python train.py --model="image autoencoder" --horizontal_flip=false --downsampling_factor=4 --encoder_activation="relu" --decoder_norm="instancenorm" --decoder_widths=[48, 96, 96] --init="trunc_normal_002" --shampoo_beta=0.95 --eps=1e-08 --adamw_lr_other_params=0.0018 --final_lr_fraction=0.1
Rows from block 3 of the encoder of a small image autoencoder, named by matrix and row number. Each number is 128 + 32 x the weight over its row's rms, rounded and kept within 0 to 255. All counts start at 0.
After each channel's rows are labels from the 100 images, of 14848, where the channel reaches its highest value: "strongest on" is what is common among them. Only what is clearly more common there than usual is listed. The data: short English words printed on busy colour backdrops.
# pw: pointwise conv (encoder.blocks.3.pw.weight, 320x320x1x1), inputs 160-239

pw.269 [154 147 167 141 112 144 159 134 106  86 138 133 129 149 187 139 149 133 188 119 129  90 160 136 131 132  71  93 131 113 157  66 131  71 188 158 236  46 126 136 153 165 130 131 108 156 117  75 137 156 131  97 135 151 129 139 113 112 121  90 105 150 130 169 159 158 106 149 184 119 157 102 115 115  95  68 135 152 126 135]
strongest on: black ink

pw.313 [123 111 107 194  61 111 159  84  68 102  76 149 160 128 136 120 171 194 146 119 121  76 113 114 128  73  94 145 112 110 102 110  89 166 115 132 161 135 102  98 135 147 140 106 134  73 157  87  93  99  82 113  98 114 120 169 187 114 126 184 149  96 152  73 136 130  70 174 159 129  92 204 164 150 111 126 126 147 128 108]
strongest on: pink ink; white ink

pw.54 [ 70 139 181 132 144 112 193 111 114 136 130 119 147 162 117 147 114  97 102 122 143  93  77 107 112  93  75 115  75 173 110 123  96  90  97 155 136 123 103 123 127 169 107 122 134 134 117  89 110 183 101 131 104 141 166 115 187 139 203  97 146  99 142 158 173 118 159  71 140 114 173  76 145 136 135 108  97 152  90 152]
strongest on: bold; yellow ink; white ink

pw.219 [131 129 101 115 145 101 148 102  69 172 124  96  95 162 172 135 158 150 121  93  55 176  67 140 107 139 125 140 175 174 148 154  47 139 117 112 172 144 179 121 170 156 156  74 123 138 116 171 102 211 138  89 120 168 156 116 155 127 174 132 145 161 108 174 184 110 139 135 134 163 154 157 159 155  68  69 180 122  92 102]
strongest on: black ink; white ink

pw.96 [146 123 183 165 159 143 163 129 120 135 104 157 172 208 141 154 138 165 114 139 147  89 126  93  56 111 173 145  49 157 162 167 143 141  63 145 103 131 101 118 207  96 119 125 117 152 133 119 129 111 144 193 113  86 172 136  71 123 116 120 106 133 106 132  59 104 176 137  84 103 104  92 130 143 166  99 117 189 143 119]
strongest on: white ink

pw.252 [ 83 109  84 101 125 152  45 178  35  57 112 115 133 162  49 139 115 139 216 113 130 124  84 153 164  81  99 100 134 166 137  89 179 120 115  73 122 173 136 104 135 127 113 167  65 122 111 124 133 166 100 179 165 124 166 163 146  94  97 118  94  79 105 136 129 148 134  69 114 160 124 177 121 172 104 139  67 109 133 126]
strongest on: blue ink; purple ink

pw.163 [150 214 121 150  82 157 173 133 137 130  83 155 107 122 165 154 116  95 109 124 162 148 177 101 121 142 102 142 153  89 127 101 145 144 154 129 198 161 142 132 156 160 102 108 138 156 157 129 163  38 147  92 175 144 108 117  99 150  21 172  93 100 158  78 120 112 146 158 126 117 126  91 119 130 111  87  62 200 203 152]
strongest on: blue ink

pw.35 [162 183 153 133 148 147 118  93  93 167 119 107 141 171  92 145  88 141 168 106  96  72 152  62 142 141 150 133  90 122 114 151 126 134 109 131 105 127  90 136 156 151  98  60 132 119 136  93 133 152 100 134 129 136 173 196 157 126 100 104 161 174 175 146 163  93 107 175  94 134 119 164 141 100  91 148 119 196 136 122]
strongest on: black ink

pw.301 [151  77 104 149  92 159 149 127 149 133 151 180 123 194  53 135  75 135 126  50 101 134  79 152 121 139  82 134 181 156  88 138 105 137  99  89 145 142 164 111 124 131 128 117 125 126 171 116 169 135 123 105 142 147 146 159 115 108 116 123 136  89 117 122 128 117 210 121 112 177 128 138 124  78 114  79 124 158  91 178]
strongest on: blue ink; black ink

pw.91 [124 168 167 184  61 106 164  96 124 160 111  94 145 160 109 135  91 158 134 142  83 114 126 100 120 128 147 140 145  96 138 121 158 102 112 164 128 109 162 121  91 113 112 122 121 171 153 107 120 117 161 149 116 133 150 152 138 116 144 129 122 122  22 224 138 149 110  73 124 105 102  51 131 126 117 128  85 132 142   0]
strongest on: teal ink

pw.250 [165 144 104 147 117 115 140 152  91 145 156 137 165 133 164  85 174 183 125 146 144 113 129 113  82 112 105 127 152 162 111 135 110 119  81 172 141  89 170 101 120  85 146 121 170 132 152 134  77 205 125 133 157  94 108 141 174 155 106  78 111 123  71 153 129 107 123 105  79 138 109 150  86 122 117  74  88  97 133  35]
strongest on: pink ink; white ink

pw.5 [135 105 132 102  91 191 112 133  88 112 111  54 153 152 153  99 132  80 115 107 136  82 146 120  54 107  64 137 123 119 137 161 104 155 170 162 184  71 137 137 149 107 119 161  98 132 203 106 178  52 126 114 158 117 191 122 146 158 116 109 131 164  88 223 115 116 120 106 115 136 104 164  88 200  74 146 154 129 144 137]
strongest on: blue ink; black ink

pw.231 [182 104 133 147 127 152 102 132  84 128 133  88 120 136 113 146  84 121 133 154 127  89 114 135  98  94  95  42 115 117  87 145 121 175 135 132 144 144 133  97 128 123  73  62 173 174 113 167 119 124 124 113 148 209 129 119 182 139 121  97 106  65 120  94 156 151 161 107  93 127  76  98 152 149 175  45 142  99 161 138]
strongest on: red ink

pw.122 [124 132 121 120 133 137 152 139  92 158 148 160 140 145  82 100 164 160 161  92 120 129  89 134 115 177 104 155  79 195 181  91 113 132 132 157 119 151 130 127 100 166 117 146 165 109 159  75 107 195 114 128 180 164 136 146 142  89  83  93 158 114 128 156 237 156  92 109 111 177 113 152 203 163 175 104 117 127 148  83]
strongest on: bold; black ink; red ink

pw.180 [121 137 115  95 168  83 139 159 144 183 131 137 102 205  82 109 132 189 108 118 139 126 135 108 144 184 138 197 130  35 157 187 115 170 104 124  96 156 182 137 165  79 149 127 160 143 123 110 165 126 148 121 115 160 132 119 181 147 144 146 138 149  92 120 112 117  94 145 106 120  98 169  89 137 149  92  56  94 170 120]
strongest on: white ink; pink ink

pw.38 [134 111 199  90 183 125 143 160 133 176 109 101 152 149 131 159 143 149 207 109 132  54  90 145 145 188 104  67 172 164  78 143 151 132 144 121 126  92 124  62 141 154 157 156 147 141  81 122  76 110 142 157  94  70  82 169  85 188 124 129 120 129 132 126 130 139 130  86  97 100 160 132 186  98 101 115 101 116 152 109]
strongest on: yellow ink; black ink

pw.103 [200 159 122 158 131 153 222 121 112 111  87 168  95 104 175 153 117 158 200 130 102  78 128  93 163 184 108 136 118 109 108 106 176 159 125 126 102 107 109 137 135 107  43 159  96 189 108  92 116 139 139 118  88 101 135 160 105 137 164 116 137 111  98 172 142 134  43 124  94 138 163 171 104 148  96  90  92 144 172  91]
strongest on: yellow ink; white ink; orange ink

pw.218 [102 187 105 119 100 136 144 132 130 162 129 127 118 124 198 152  82 123 145 104  92 144  72 149 142 106 109 134 106 135 152  54 144 148 148 109 132 145  94 123 139 120 153 108 130  94 113 131 100 104 109 151 147 169 145 117  71 153 115  76 116 114 125 140 119 151 109 153  52 192  91 140 119 126 174 104 118 163 132 116]
strongest on: blue ink

pw.25 [123 161 121  62 153 178 102 125 156 116 195 141 135  93 184 175 144 107 151 121  95 159  97 211 166 124  83 158 149 139  48 135 121 127 170 214 123  51  82 138 131 121 123 119 159 124 114 192 186 144 125  56 117 163  81 103 112 106  68 148 170 181 107 136 120 134 100  77 182  90 123 118 143 193 104 102 114 159  95 120]
strongest on: black ink; brown ink

pw.242 [129 125 119 118 173  90  89 141  91 127 136 134 110 114  64 105 113 112 160  68 123 138 101 126 140 149  71 153 197 120 129 120  75 182  74 148 181  65 117 106 191 170 102  96 137  95 163 138 179  94 108 167 140 127  97 170 111 117 103 113  90 146 102 105 130 136 172 108 173 193 147  95 110 117 138 130 105 159 120  58]
strongest on: green ink; black ink

pw.294 [140 139  90 133 140 135 144 126  95 106  91  77 118 166  47 141  92 101 133 126  94  82 123 158 111 123 116 111 143 187 113 144 147 158 149 135  96 145 118 110 145 145 109 173 241 132 156  97 157  69  82 170 114 129 131 119 146 152  61 162 105 152  96  90  88  99  77  80 141 163 124 118  80 140 137  35 119 123 128  89]
strongest on: red ink

pw.249 [172 125 105 115  74 113  69 132 139 178 133  43 121 136 144 131 135 128 127 149 161  93  81 117 113 153 142 209 107 123 155 126 103 113  94 141 116 112  82 164 136 151  58 133 121 106  94 109  84 114 170 108 122 149 106 195 122  99  47 129 155 115 183  63 150 123 139 113  63 139 139 128 184  78 121  84 125 176 253  45]
strongest on: bold; pink ink; white ink

pw.29 [136 135 171 130 148 126 159 110 118 111 162  82 175 123 108 123 149 147  49 122 119 122 130  94 177 150 119 146 156 188 151 143 127 105  93 114 115  72 153 106  85  94 133  83 172 101 130 161 126 141 107  97 100 164 110 147 125 163 145 165 143 165 134 153 130 128 109 131  70 181  82 138 194 161 130  66 150 100 111 167]
strongest on: red ink; black ink

pw.10 [134  98  70 152 134 139  98 114 124 103  90 152  85 133 147 115 127 101  98 123 101 105 149 115 101 183 157  79 182 174  56 184 118 139 128 101 140  52 106  78 142 155 149  95 155 122 111 183 118 180 160 170 135 195 150 139  95 145 192 122 103 112 146 132 138 143 115 126 102 113 123 161 122 129 100 110 141 149  64 252]
strongest on: bold; black ink

pw.216 [115 146 112 112  91 196 172 134 124 130 173 164 180 147 155 171 103 185 167 130 140 110  55 135  95 134 116  89 136 157 136 164 139 142 110 152 126  98 151 176 165 107 148 139 145 126 119 106 119 196 192 120 130 106  99 119 154 106 170 129 109 162  78 194 117 144  93  63 135 151 149 136 138 130 146 127 117  99 165 131]
strongest on: yellow ink; green ink

pw.50 [106  84 115 134 131 123 104 105 146  89 146 110 122  79 155 115 164  98 104 112 121 161  79 170 184 136  87 124 162 146 152 152 119 150 145 121 173 159 129 133 169 176 123 130 187  50  83 130 127 148 105 101  91 178 122  95 147 122 167 157 138  75 174 142 100 151  83  99 140 118 160 149 168 164 122 104 160 100 103 166]
strongest on: black ink; bold

pw.151 [ 80 128 106 170 110 120 156 168 102 138  99 133 123 121  78 100 141 128 105 118 117 109 110 101 154  96 109 128 127 165  70  88 104 159  74 155 111 140 104 109 137 107 111 125 127 136 121  92 122 142 173  99 104 107 115 130 126  59 113 230  97 154 151 120 189 101 128  87  93 159 183 145  82 128 134 147 142 134 105 116]
strongest on: teal ink; white ink

pw.86 [117 101 122  57 145 103 123 113  92 171  97 146 141 117 125 159 187 115 155 144 129 103 112 120 140 138  80 146 145 188  97  78 123 170 118 125 127 141 144  86 154 131  57 112 161 175 122 101 158 143 122 168 131  87 140 109 177 120  75 130 115 117 110  59 171  92  68  79 143 168 101 144  76 190 122  63 120 143 147 187]
strongest on: red ink